python train.py --loss="l1" --isotropic=true --hidden_act="relu" --expert_mlp_ratio=2 --patch_size=[8, 8] --beta1=0.9 --beta2=0.99 --eps=1e-08 --epochs=13.5 --weight_decay=0.05
Rows from block 9 of a small masked image model, named by matrix and row number. Rows with one number within an expert belong to one neuron, the router's apart. Each number is 128 + 32 x the weight over its row's rms, rounded and kept within 0 to 255. All counts start at 0. Numbers have three digits each.
Before each expert's rows are labels from the 100 images, of 14976, where the router gives the expert most weight on average: "top examples" is what is common among them. Only what is clearly more common there than usual is listed. The data: larger renderings of crowded toy scenes.
# router: router (model.blocks.9.mlp.router.weight, 4x192), inputs 96-191
# up: expert up (model.blocks.9.mlp.up, 4x384x192), inputs 96-191
# down: expert down (model.blocks.9.mlp.down, 4x192x384, transposed), outputs 96-191

# expert 1
top examples: count: two
router.1:140101125151155108124130129154118145156083126123156145120109119133119088158131083131137111124107197136133158139100114100170162133066128142124165154085138130166115111138133143118074227124228131126151145122082087049109102149088129135088136131107107116177159229169113124156111117137143135138
up.0:149102103101134120158111120117147056161168118144081113155174101053125170097167181137148145138173121114132116081124077126070137150100141163059148079188120073111138205164132116122144067106167118109097114143100079109153152139117147109118117201129104114133059146161133088091169107120165106183
down.0:091159134107108152137121089081157159120150156124134078131170093150064197158159191150122125159147069119159105141119060117172071145175127123125108136087130101111116146066099153145129134132150139078124141131140134133168111169113096124132161163130178095126153104139119050213111134144186166135
up.1:123118142128064112118110140095137133175149097145154097131121122095227128183159139089127016151129126159119101106162143102111099122117151134120110077122092113140134138141100120135152056175119137161115150130146134117143165136076059149156084100038166176104139117133166186140134113146081077127
down.1:142157135141137087155148140128203119096119116028178110125205096035099044154198119104135106103154194100139108120124148132077164108124164125112111087107135153126117101187140114112132114118104141130133154124078093119138105122126119118110132138196145089141104064144154152115108134131119098118
up.2:154170081168205183149098111098147117140124097142167126143072115129060135108121176137146098137147102130169099112111147097089071134084064096113119130126134131090143131168134173097132084156130145174132156159131174108171117116166144150186062084108117130140102098155090111164170078110152127080
down.2:112061122167113133073069128152185128133163102131106201118141163104145120131116032098131111146064224126115149089127022144101099178100119143151102126077180151106135109092134112154107145138135116120136153103119165131144157119143148138130141108131152115140135182149125153081124143136139182125
up.3:146149137109114183140173171109115133120181126116188204129122128146138146134168110173125122130119100096115079179125179133111107111176083119060117196098128144133133122120134174091139184119058147146146144144065113163159104156144097131094092173160104102097179114164088140185106121086146169156
down.3:200159123184095059158136132172221140135149079172196127131068115143127148116163145124138132133087174126101156071125118130165060142198151089144115016098185106103127124083142124116097099131104139111127217065105108110138104146120128111126132129153100107122139120128120138098109115103129176179
up.4:140138117123120133098156119107166138156143099075154177150141112147112133164149122109071129126126078138119143168126106104183078137130121179111116203142104119139141130179146096106182136112173096123163184185132132103117141113139150120093114208146184140135182111151143155107183136087179151098
down.4:122076128096206174081163136097191127119169178094115127107139085165115136166184124115164136137141162130142164193104090105137101130134132164116093151067149112119124120154088156138128107165088146095136129179104137160135105113160147130129141133125120144146112166068152114078107146123192069104
up.5:149143152134139164079135121158086113120070157115148197136087103131111164080143139107113092163140167171139140166130098126169144098105109179102082167130167120216130133100108128102188175076098101103101137158127110141145195105151173157139150120158196131154134145108105096160130090125120167055
down.5:158160142064156100100171161128145113131135147065109129125099142131093106196191103105138119110163156153145117149123160152154135096094138110113148092191174152117090093156109110129126036099107157167123188141052147109127110105137113109119125123132071143168087173090113164067131125143125153109
up.6:155135157092107161129035119121124082094154150141154088115162095101128146087133115142174156188176097107160083119052140162114052152050103127130146175143085132123145128136116122098091045105155101105107136151131192142155115113105103124128181074132112192114102160144105107168126118138105114091
down.6:124074115099101161139111108168097129130092079098156121162132129113165086169135043131121120121127078051094141069143125136101086133225135038178119121116116108112136139118148142154059163132137095147140151074114159142114159132126133137144102153167158137117132101077148124116154111140088074177
up.7:135119038077171142159139091133122134171099122150179106137125129173111172133065088060127207113142098076184184168134120125136101105142131117132154076129106162145125059149134176139230081131068143113112116178139107134170119119160192163150070151123151122143169158111106116163155158125125172158
down.7:151138115111093134145138159093114136136151134141144115100142171166157135097100067158112148172155157109137127132115135125062163125121053106113136156197137115152135125112112133137061181143184139063149170160154176190126211108122121133132155105119162120145116086074171106150105125116143089178
up.8:137073147110120095108105115108078083117094138077126049154123116071120208124092107153133116166172144129142107136104181113089108137167142181109131105158196112158135145059136147135134099155092138113082125123213157118150137097163113106166132166113087128123094078108111148198176131122117149123
down.8:165084136180179143093152148108139098173159136147145074146130132190114188161134071141140153125085244194129105121137133167156190128116132062108116039114114121141099115071122158119121075110086138146139147135104171148111102119126119124160099101153144139147129219138113121067087116097111061182
up.9:122153122153187136125068121144085157130073116121150124114075128072140143136090166017177196115123121108144197163141155141138133105110144145131093025126125135092124170091138127121127144103054114165076109115183151131146116133125155146140210111053154128084142078150128136179084131123156101123
down.9:173075097136096179123124134126115125096138112136130106123148117220115087144098167147112115144144135116119155084122124102028160096189110187140137231150108124140145159063110127139180127134103103134146125110128168135123129120113095157126143128131165171131127072110105120146128116136070255125
up.10:162123120083173148160101050104189121179147074163032035147177112109117149125131146172144144130126171191111093105089107117086136183117116102085130085101118136115125166142107175141142130160133146117102138127077169140152135133052130123143088095107119103135100036135140167089178136119153091174
down.10:127156120135090142123117148113190109152125137111101145159158113049142143130135255103105125114197066179134110149156080154216117139143131082110155116124074149105109130068103121121144180108152132141134064137101104131112145118154131136117102100138113137147115142134164118182073095119120150143
up.11:100113137119087147113105114165135146216183122111040144115139078098170138144087093081113158195164171169094158072111127132170157151127140178146123125136146133149153150103134146151152118114129047181145076157110108136174109074160143134125151129094141153141135126107178165153199122145081099152
down.11:097061120155128143079094096087135097132115174095124133148111094141075165096132148142164114108137164133187119149152103089153180114105154099134145078109127143149158206160065173132098077137136115177137102183119106124107172159087118165138123117166114163103167068174149140101109081127105112131
up.12:139110138126141129079077077122121116109089133093189092127117120100116200132110117126128133167123154145149120149139163095113079155106115160121072127137213136153136070110121152130101133106151155119123062134203087127153154079149110116062114139097167126133101141120076100138131118129150112087
down.12:138086140140135147147084155123136121098157091083071199124096115170112134113114188128101133111094124223111115122158127173162119113126127111157170161155191176095102111113145133138126153106156102174158175119138086125111068085130125114120143080119189155154116129056123135119174085149191134107
up.13:119124158105125122065155149164199104174133066131148142157161090133049153160111147073125131112146190072146099085081125115121100113130158095127118150142162120119132147073115098139177151144072034112136172138154186093102132145166106156151116172093101165145119053114145048128169139100116151101
down.13:084111144156123133088152120124137155098141110181114179144104128194088142190085084173098113161114091166114146139114076114156164142159097094164082137147094090062120145116140118147094132112164105112084082143178180116124104133155134111163083123063100143128136116152144039142134131080122133167
up.14:087120172127104114141125128114081106086171154133124172148079141164118181119118142104096100079190090141169108120111135092063070179159080174126111095158063085144147160106152140111076056106149113158116138139145189146147081095162135141170134084134130144131144096104130109148103113127146213140
down.14:157175088126104145084104099174135116171102078151181146158126093111133115111094108078157161107192083080117091067141101084132148068114116127150194121117101156059174074101117184077144121159182109148116129093125121153160085144137097167106150107110107120090163112066158161120135081112129146092
up.15:141107058084059145129098075074176098129131133067147143158155141173170132113154139080116187084152082156087214117129151121139061101117107151151138138108104110146137081171124121131117140133088118128094113132101112073170131091137126120131103123126127170107144184142118112107133111101095172129
down.15:120136114211119167160114119145240160107192119134214097117120125100115140130081123175128201151140117129083058135126107120143156109154084149117136128148121125140135131176150162156116113134148099139156075135118096117108064106136162127164181128205150143142106091123130128126151149115169141109

# expert 3
top examples: count: two
router.3:110145120086193164164121138147078140160167120231131036121127127133146043132145155118134135105099160106113134133099123157160184140105101137134138118137095111128071125142144153115140128169177130243125110135094068104108116154135081132108164097126101110123142185104132109131113100130056010114
up.0:109114126143147181156090122114156147089135132080103221186085138104126119132116139121107087114114145124144131117170114037098121087175127115129131137147157094131165120085149112092138136111160103082147157120041169084136107071110155140143186129124080114122121054110118216093156078140184159154
down.0:114120149140139084130088137164193140102171076130140149139145123055179217142108180159129136129140098100089060105131168138225129133109142120147117136130220150197103099087132125143140154108102138135149103076168166119129100113118147110137151135123161123143127177125086113169118137121202177110
up.1:122158131162121189106102068135131124118075162168139044099126153146132161173083139119133096159148116140119078128058136094152113101058095071114110142096121190134129113103097141143122068190135106099067091124029103099167142123152126135218038146104148206154146155155169148092135152136178144156
down.1:162062135119113162165116129164147096137129081137157153142160109092131128076054106119123124124176038107088112120145025115097130166129119000175148090145103109076110075095154126136103218106154111129139096104123141115108115129158153113140117120135109177138113106151128108116134099132141103124
up.2:131090104148127063109111152053172114147108123156092192158074132118139101108136170148119097115119095134089173115102184116138095156156072191103122113115106119131164136162159200117142097104097147131132168175111163118164122132108159149124099160141114103165140068135110113132137104108156195077
down.2:073222151102117167154137121108196124154102139158141160136137105198180163191158149135136144124154113127145108122142133110151091130150130161137091126123168152114130186169136127133109136135131117104137138156177129181129132124112169103147152139164082125116134149104092152089138144120177115171
up.3:137145105065221067077087146134054079120178159121054083125116104125072119139140126182121170135201070071115168134107100119089123185191083068125100156139101157139113154129140153139172110173124099106078132177181115109129139157154117142215144165127164113128109123165163151137108122121164127140
down.3:095130152098139113109156103110028128132154147127135108140122131095114155179121077144122101136119032109150145131155071088155135142144103094114179111186156148166123095188107158132187115153117123145155118123148137102119162152125109131119153136129067162134135196116175089090098124144128127144
up.4:187196109074140113134128123126150112153161122101105130128046123098093145104112090134113137123168122152110141156112045126137122164093150071086106215108140182123141131081129165117168063090121133012136122148152123151157143128135164098141092131108090117127083167087116125166090155123179111106
down.4:155190140135123123193094145099178143140070137202133100118179216051141091141138189072112160099081110107119168142123147149190130019153127145114138090131200121148117157123133131129065104082199178149141139158102122105136093147119090130066126118159150107141110102157144138095129151133111076103
up.5:134119119159133128060105112132135119143160102128166089109175114092143172158158141149066186076125111153142131153116124129095132146085164092141145141104105116136158156163111147125135170137127114103178216108132175171076139140120100105167186169180116124144149128171143126091124141122165105121
down.5:166174119079136143173122142100123141148100112174104043111133078105152133127073180134138191146215127135155083132119181150151107127075113175098166120095062102164133183205110142083134164124156132082139203112144141143151174119153110148126133126113135106134112145096092112167069111065236113146
up.6:116154115149118133073094125128185079127087134101131152177132079169146187128156188125129151153190124133144138126150109113131163133089128117028114174142096147134136081087165161094191211091124055000105116167111143144120209116146121115131124176156132142130109159127148133119135134059135115060
down.6:148171106091095115090159152145133127130091162119138063147126095087114119165178089114165139098140055100155098130101126131140160054114155079097162106050143159119116066115080124098099029111154172184142151115093163139120140134103126136133122142110052128134115113114086182096101062117138146145
up.7:155150159138119116124131095108078109129114073145106116156124129121165123144143120141150096165091161217157128072156167087113149120123088114125122135097142169139120146103140091175147163163102090124154142199113100119129079148136124101119086172126095150172144107104107155115175124096126114161
down.7:026119158135094089123139118118126118112076128203066123124099137138123148135116089123110071091139069129167090136098130120097146082141138135115120126180132136127054138144098155128129101151120124131142006152108110113143093167157126147105125158159103118170112102180191138120042123097100098157
up.8:141110114120084110152095105168126150128124122144174144132162118137072149097166152171132184113142098174133139111118109112143092155098168142119107069067141120196148143118084129036139054150121120101165142155167142122165131067146147112093096149137102116152105128131099114148119141124138122102
down.8:064067076166173182093054121109145100162137169111153125177108121060096154081153015150100138155130124134137105119118066135123122146123081083113156089109088141130144079161123143191118147135139201128142104164135146142157125140110084130145155148155144136125146126103123114160126110132154140080
up.9:106152084131137157157120063104183111137092120133146094125193046124157154137131138137141129134201118109109120111125086106101108119123123108082064079103081142187168139086103172120120150127137093104137124199122146162141160127128137186118122186110120139160124086138103141139194164096138155134
down.9:111110083092178130106202156139042158188123122145135119111068107168150147123101085156118088093152119179093117109147075125121208174128121157157163146170055151119135087121139121124156120144198096170117136078161116138145152136154105162105081115131164143149111081109115146157125072150234145085
up.10:255129128124156153146124133094145094148131138170076093128175114164172146155147118130106090113138178171110132078122110110155114152105084132121126145067105086175159160187151152145124150170100139127112125144100113105114176157065075123171132130107159132134150109110100170128122150189162104150
down.10:176166152131186061148128134130116123170114142093132115135155096122121164102146080107089114115129143085146107149111123159130137093123154154100160085114173150136087098122122117114111125138067159172126085148076080142137175095159164099095131144142086127175076093098153192074076141109163128110
up.11:110119112144158128140142102130129133184088050179085142123160098110154200155088102103120164120145066109119186117131128087114128094136115096099099139183110122103101153151131092158170100180116082114141172188161114098131135093153143131128057128143121107132147144164119130122218150037110109143
down.11:023159132128094162091207131069106087155099124164102144111116126156129086102094085132108138126118014121165138171100155112104113132140106097110140116146112168176129095096058144103172172148141145107130043183126107113134134120164066144116136120166106120155103113140154141096082141124126140090
up.12:164129138134113085151104132109141132135131092145113104112151131139174113142171129166122050132110157154152100108137165151141134203099138073131138149059143159119129115191144181141125244167108124099161110111117186132153146143080092114159080116152106132123143157156123162139102124084209136200
down.12:164135139137111107134136137150126131150082109087149090124112094086143123114136190060122128107142120137128131116123156144139109124105133058116119071123089158117115094045090100103028086140102148176104104098129123142129130100151162127096127131170064119130106092155101195066088104107215181117
up.13:126114138096229131159098103125168118094169115109115126152103144152085133157127127180167114137122084128157108161111136128094113140089146132099113119104111174147160174161092118124101108117202119140096139140115157121175079112105137089102083100091137149152139112144163075171109098132147186169
down.13:101214120085089098087106130150125151130147116129085143120122115117149155134138042137117097117150125119107177076134097104118085135026125209128119108166132157098114124163135111165117145119120129157136160115087106211140120126130128120106154121090158135149114077118150104103127104088142102196
up.14:081155082117147128104142128146135105159101077129174119184101091134149126130126135196114100134136081124132153100145108097069111155184087183103139122155108160163164154170125166122138165127063098069133127170116192123131157150133138142119130173084128168173099109086124130120145150063174124071
down.14:055077129095135134120174142110149180086114122128110148088050190180134133189113107120107169170157166153133125134020144105127133129115130099124101193124104118038141133105158124116099106144159100049112065122090138124177077136130126092117129164088098116099118154078210126113088164084080111152
up.15:129194158120176104135137137144178090101096095067192099155138137183125134138156112136111160121133090120134145103080149098111012075128164203131159073136059110160125145116097182148087134099142130109141152141140121120119138102139165093077118131107220077164120118140126115148130151116200108123
down.15:095144138148084145163160115143107154123100085155121147126123133131171082089095154142132127129203082095119127088154172101130132116200127118142133184113115111120147122139117158112115194136158077070136183105159137138137081145113118139154124127128167123103153062207127084137126103131145082126

# expert 2
top examples: count: six
router.2:149139134135121169152137122135111114108116132176157121109112148115138159117179201133114122124120053127138154138150123125049057112179102174116091168085124136083143095108129128087119126156093119073132106138132152116126141111118134117124132154158138091094159061145133113113107142143154144147
up.0:134190136046102075122113110125085140142158089183147054079106105115073143111123149083129133153124125186115130115066076140103154085104115127164110098088118118115120135115142191139137072135114112116089144154178094168118075123106130136160119097152081144122106111069130205175126111079108000082
down.0:155060119163147115127124073114231164113081157134140141096159156098092086091156155080107159125113122023140158121121164113127103119230148109123115169079111115061136178120131146144143119120157132096106155172134147120131205145139128123124131163114099118135118115141210147142105106082105101105
up.1:105217110101184073104119116077064123116125150174132072119098119118055149117133126127110133120123149147101147160131077116115113135125073087096100136184164135189163121130139198173130149148148141155065096142107084147145131136085112182137092114150134135075105139083131160135143126103058168121
down.1:080156105124131130128152157117073128142147178158110156147095087143113086160070085158101133133080102157110165173148086127125167136156127120123177089219080129112106057142122117159133102119096134128154091153148121104086122142142167119133135132147053171150123178176125147080157075166093135098
up.2:158132114059202133117122088117088146117192093084151097128081128175069153125126126202108160084129090137141163101085093128044154145106196155118091094114144126092139133163162127110120112127148138136111116130201065151131119138159150151109101126110148074113140050087147089158156144163186173169
down.2:114125128103141122108127109164057132116068117129113120130153107178100106205149151134137098110094100103121126095111021125128155108156160118137095138193146123100145112095134109075130081131069134182090206092113144042097235183116145143128104133121088126115133099134088184100131078158126107149
up.3:135164132113103116083079135130199075121135124135109145097116081203111182069120129113102130193160101153147106136094116150126027161146106199106080039158091171146134170136138116130122095143244076147160100115123115171169138119092103115148118163148133089118102081115148154150100123112128102083
down.3:135108125168123171147106120131163150147133124135160126119155103055150211077105146142123162155136057154123163144108110118198066088126108146108153126062127103122126156139142134149163204131159113077141131141153060145159087106167137133124158147100149133137111138091147094176131169122132113122
up.4:057144136085243102125129128126118164102117111149106153121137114113133189134131165125110106153134104107089101149099172161120097168134065131115126090159146156098096213118157137148116128155135088199118097151106092093139146128130073136157108108117120143066120136105137170174115092127031126114
down.4:103103115116000112128124147116097150126168151115157159119149172136137160101081099100104166148120027132143170147119160121197079129215127046134192079083082108117129145068144118142118110141158118130138111152106109133121114123153151121157142112096103151141123141170155154125120108140130119117
up.5:194086124045092147163117072108099090148186088156154080138134088124097150111146112145170098158130128171123147126137108133128107129183130142067123113131142121142139132167133147135148137155182157105116145200138130159163088117119101143085097116122080101132124121111174097147154080100104144139
down.5:136089118154158060098206179076122097145167198107115114130144112155152137169175105121119112116088138139161105179135141106124158098111133112116129095111102100089124066188092110133127089129085141107126130216106153166137093132137173126113129120123115135146128138178108162104106123136135177188
up.6:100130122166131159134088171117101134134060079108140130170108116128158085104047110149143121115225085134127123087067159142168129117123131183113125183194148086083147063080145165132116116113077112092136159136150190151152141148153168144196152055094068112112077104112156127173107081111137151143
down.6:151156132117161120085081125122101123106175121105109177139122102114101215113127126111109135122160088134153089151136155135174100143158147161092148074087118128165129066220122130136103171112127121166124199128138098126126207113141125130134123138131092142125118158065123127112115113110126089080
up.7:114162132145114133106092132112159118157104127163090134133120079169109147133170083115111085206138159103128093134130184117128119163041086139125138107133094115179125121228144137095111158122169125170137119115154061150156071127132153146133127099118125113126073204080129143123147121148107138090
down.7:105223127134093115125116154160211112143145126198128169062123130185146173192123105117106179110127131136093176110122115128099115085106099139156108179156122150106128107173125145134137147142145086133123137139135102196140104147143161112118159107146085143122118121205123169104139142091133109186
up.8:136085090203123157084130113143077126158119152170106163149131107169128112142036128160186124131146104128102147146129153115102125089096139106131217054132184101150128096122134142170145102112135114164157127152075142110074118095136157130136123104096159103104142094156099141097139029112128068169
down.8:138155142155122118213097129159130115118089108154106142119079170183140079085177135090146123113130107048109095112118149135152149096130161128146119076038206154160122134124138146153132105108213143152175112139082108104143230126097101115133176124181118119130126096099178179082110148105121143177
up.9:127212134133211168133121129111068113152073105184192134140093102135105107149121136140124142159139062146122136109103156126140129178075132138044105121140058144094141150123135137073154141129098143145134143126170134153121109139119153143127129161069141039116134115117144133158111110102174146105
down.9:138130124043089143167074147147051152123099080108096113099147158212149090105121132129087131144130114092135142121118104157084120154116093165108138158162117184097111079151123126135188087115107158161143226134113131142159140115181121133100171123091121131135088092160078157158100117134166158127
up.10:191121131105180132085133132116131093129128137131098113156148113075092152136096138098116157090255089115144117125126114124205112095124150184108123104126162162104114121117143160158158094109096148181154142159168093108108095139148108114164136104099157110124125124117153088116098140094035166079
down.10:126116143066069130082125093129166155103114101094088135150141103114138140150159138175116121102133136144104086142133133083126118123103139143138110183090148178085114141066153128142114215100126131068137117146169163164134109108165103147076137105118150125125120104127149130197142128110100115071
up.11:163160108150170200097125117118105095189194090106078145112141099179176128164102146128114169127140087114105162101156133120073167187109167169071165075151125096137126134202131145110155143106134104136124138111123110179124091137175154155078077172132136139138125182127134149118130035093181130164
down.11:122105140129123178076076148106140084091113110159128175128178158135210101102082076136133127100130123054118168163122103167066164125121146190150157150129096145072109153114163126159142131082150161141133134149138159110121104088139117109147173090119147131138125100085135093171116123133027123043
up.12:064085133084126105068128144110093100127053099210070064112108084131098119145101105137144132148119100093108130156124107119118164146090121192089170086162118158153112164120154168130127073141154178152117120152141158126135105164156139142202120145108095130094099125138149078111110104100142113085
down.12:169099096111151154127137121120156126144168125089157144155089159089113081122187196112148166132132080136122125131097166121106156170162137173147152080079093153097153059214132127150146099102201154160153161119151142136149103129138125177134122131064142121122138070068150150180100071100132158146
up.13:131108156200113113197017097132135173105142148142126170167104135124118149078146119139121059220125117131133110130073167046112089155120048091150118130119166154126163122137124127118097094136132132118120135138214169117124202102113133128100152098087171120147136125114122158175101158174177109143
down.13:157111093126142099099058101141134142091111084149140153079127133127155141142147101143128188147138114135155135081052156142119126110123114138121077164126152143151164135111146127145094108152188141135097098138097147138204092126114109148084154135103124108099143123123129159153114189123089189129
up.14:158095080155141095106097143147115147129122147107122176131160087158161149110150081114118128151159095161077159148163139141149103176124112156159160127114103098160152131167218149125195114121121106146166128138092060162092100118150134113211162086147079121140179217130091187093121073126048108119
down.14:140169102078109114117208145171119126148118103153126066145111127097162161129114094132132151134086134145108118091107059132153185122071124148135163098093151148107129127106119118111105102134137173205155085088115144122126099120132103140133144135123081119134123082105114159099108100177080158071
up.15:105145138140105137133169102064182079161158133107131107100196129160120162144126071154188141101131095115118118121173060131113114150145114147114116091126149088152164079163070174135116178114120175140163146126207095173128140109125142118094136132131159127120100106084147153040123169097084147153
down.15:115042101044133131087161119090073114134203189092128110181132102151087114115153087180124093125137105097178155131134149123075121183149118119116145159039138179178144069171088134157059122137103142138125141153169122150112169175091133132150049166203181152123148098099106111172111125140142156162

# expert 0
top examples: count: two
router.0:147138123131110109122103119136142130092132143050097167142128135142130252091119037104137155110181135143148165139139151129078126091178105063138097000101155124147149126172128118103137111158112127117104138131131133097149140103129111143112131141155106145107132053087128118123143139142118205104
up.0:159152137162145121118089129105166110120095128204117129163167066130080122135090199119111130177167106149089088116130135153127120184104131143075139100100141168130134155036128155090150159076230157100149099155090130158166136137125094169092141178150097119129122161114153118088109151137133144120
down.0:129146119101129179178115131108144116161081132188166071128107122178133049105199118164080178125162132088183091119122107129141129088146136115092121124088118160103140065117117155107084147123129123168119151171108130160146074148148096139135118160122202134119127098186032143132147159154152138168
up.1:153135072156121095138158138112135107218120111126124154188105081191138133198070173119116189103130084138123148140202153129121100141124155160102143134128203104158077119107140135182199169144127130128128114156070136125075128165096132139165118208153142109122115160164134111072136112117125170093
down.1:118125154136132143174046115122059116086126126138065191124144136156174149129142098156136130137143118068128134125132106139117130141150151114147115117108177121108126183142156170178103132109175120104139094162110123098110236124104114109162156118175132113118139156094204113116139167129030098135
up.2:109171129119214168136132085152196105135081078090136138132174109175136122112105116128190097139138144147121132078124130132160055123070157101106151108118133136144178098116120133117101118078127132113101208128117081129175204102183149139114130138125107156078063093144125098129150136164132166135
down.2:114101111127099145139135092149152167142078113138148120100077105133115133161063070146152142115174087104122175067117095100062200145088136182125141149103103133129167089145107160121087092149122128149132108088133177105138138163103099145140119147159110124099168154152084135104120111124032121086
up.3:161155050164135104162146123156124160206081109114169101219102056172145074138134119138156198091167156182088143138149114137118055170131128163124181121195142167192141158138139174122176101139171142090085124133099127101152153143113132151127118148140184146149121121135111077118200161109117112108
down.3:130119099104153130151108059159113156117090103123109123130187125135084135083139100153119081138137093082135194040121130074081079135109109193134108156136089122102179186098102158125160126151151135108122116080123123131164101178119088153122146155115183119086181082139122112192119137100160139094
up.4:150120095081013165104116171097163079124093076117168114106032114153149057131137162152148151112129128136097150105104061114112101128077111163092184122149131151138113190132104140132159086129132168135136118136176126104162160122117159126109116092174131188117105082119103115131179082077127127085
down.4:157121111222164089105146114157099140138091147120136124178127085155158088155099026133133112137076216084090121114113131136077137149092128150159130110159092139063135105155111127124124140118158120161107091119142142079121123129124175116151085115206079149096147178117098158110122123112137140144
up.5:171124122080118113122130120130132044161168116125140135152107106123127124097132126153119143140227115147157129120077091135082089139171119174054112072151072146112146202164130130096167045116119149194145138146187114159150135119105120126120107122139155154171081035119163116134118144087115144116
down.5:096128148177140183175113135093139130123152138100101143146199126158107201134136069154120090161147085169128133152158175137163106145035115120118129125114145093165125207089151140148103228114098128060147099168153109135147124124138146120113125135142171133148136222089172082129142178113115112162
up.6:098147151013163155109107095165138114144120097131142117124091113178124096113087149144117130124131128142178091127123086141126158168054163149118121201077163174141126027100103172102139137133173137126127093155154194127171112133124127140107118086122108153115137125118136142138079085117152092221
down.6:110034141096135146132124146118136120126121122103125165079127169058124145134067207148145146114108075164123148132153204132135109109131137080128091134168110080153131113103180133117135133150159143103129113136187119117133191103137129131106131118100087093127128161060130116187119098136096136076
up.7:126123142141126154135088130160094152170088106121180111096128139163094098140168141154148110130092184068129152090099137168141112135099088157184147103130094133123145187102089128154084131176107114123070103123089179079090075147191120130129099190122088149100157147155102166133181154163175105114
down.7:148123150162197142151099147114152082151144110138193168129155144103171230156131160130120123130091170182107175142128169162160120139133113124166115149114143121218108168068161138158111172113131142103125132152111140142124156102151117125159145083125145130144103130144158079187119138118130073151
up.8:174164111160158110114130150063173143153111103142146078109090090187167101092168167129117135135186089112138150111133124126115087144140088198110066060105117170161113059082136142111164121161138140097122088140053179107209158151153141127106118155132123151147082121148112145164117177052171116100
down.8:150089148190100029183099135075169118130126135151159172168138159154153126088086108147100122137169097140143171163155094160132091120101134086120118138199164110121113188095165118154161183075073113112152076144041128095105111099141103137149119123085135154137142131124149090147122156115120079157
up.9:146104124123112135111159103110094156160127093116120149153093133211115126179209160157132101118115149146097154131147149137061063128147148100112163100134160113106233241106154124111114127098092140178154116140153179053160120095124153112113118099110121099112171064109090112174115106108146164141
down.9:108184079124150159122090094178094107152119121167147152139136113161169114077057098163126121135140095089141088090134131110056162118199138147122145071113123205071150060127119160099124105152192146217138128103066123098173130162119117139115106127137125138104154072015046180134104096156174154124
up.10:164158126086078129138107116156063129172102099127195141105136129102156106153164138117148119129052176070135108097160134155101123168188136177119167050086045119140086136131159182144128154173132229147102146129141100188103121175150105096124138185120129122137145142151112153137090169094147066076
down.10:139072159133155152168111138085167141079126120162161134103105107093200140189155120140118130140159171134150151167120160156163148120047135118118118153143144098197100169139141140115115176107139146069126120153144197140114133107135128120137146099141149121139119143148192084170099134112074096124
up.11:168147128124051165128127099152113106139120094156190107127147108137161064199171215133074175114140071096116143053160063151119128128075121158136166186144117162122115126104111117120106089119224090142159126157164130111153155121123122126083076145128141145135105118140132130158116079098135124108
down.11:079092139192187136110129127112213111165158162148183140157186101125185144161089056117124136105130216118105114166133079150100140088094142106148144132096105138082118122175114129147172158112107120146116091142104139102120080106160150100145139079166101165136130132119117091148143150132155070113
up.12:095140149117169144110118152144060158142108088111168103131133130117112112184204163160140147119135167097043106085094143154107135154198126223170159139128097122107176179110090177139144128130110149146118172117164167093136106112080158132144138180084092098102106130131158117204181107161147139155
down.12:098118148118108166130124129103129106117185163134166194082118134126190186178080184119149142122085145160120135158088090140181134103104157111155171192121112154156122082116120147111124153128169128111098142155158156154107134117118127148113122075107135095153121160144220104151080128140133101100
up.13:162111120132072163143124144090134060131158069143160154142164096107138149163123146123178132106132101195117161111167135108127123163093134169109148091098161077138118149133144168102185182144109137163138112185179126148121035126113155103124136110103179098169159166119096135068178134138041144122
down.13:158116105102159090067159138078076142129094161138133135118167103081141161192143094133149148111137171143122145167134142111088152152117114193161131190176099138121149165148114150155051125135106088124126117165126150113111116117120112161111128160114178136126132150158175093109103144101111167097
up.14:193110153129167116166109150152173144142126092145154101126153110104144099113172146133188136111171093175163129049131182153099115119092097144070114126135131105112151133157067124117143092159131141140135154127143129128149092104076146082144134131156112125188167155172132141108151152108132174106
down.14:112121069153137114125162120099059109173120181121175079111092116132141167148120071138152172113142195124179145127131151110124171104106105115074116120105102131110151145156084150108101116167090188168123171142096174113143158179093115151091117173160097111095153178162075153093097131120127100101
up.15:115172090106132099126153137166118143161120136130131068163108096187114154161131147126144208141153115100145128125206121136125113068180145185150114101157168131178094059050113123135125149133131132089126087161077157086113203118109165159128118166112091092142107169134142110104134082103117142055
down.15:084113112137124119194072102162117155113122104114140161124166135193119082116062118132134108146184093059114096070147084118125127147123122160139095135066152119074142197080150165147193140151101120110129119113111155102145172137126104144120139151111093118112152105054135107140128167091083130139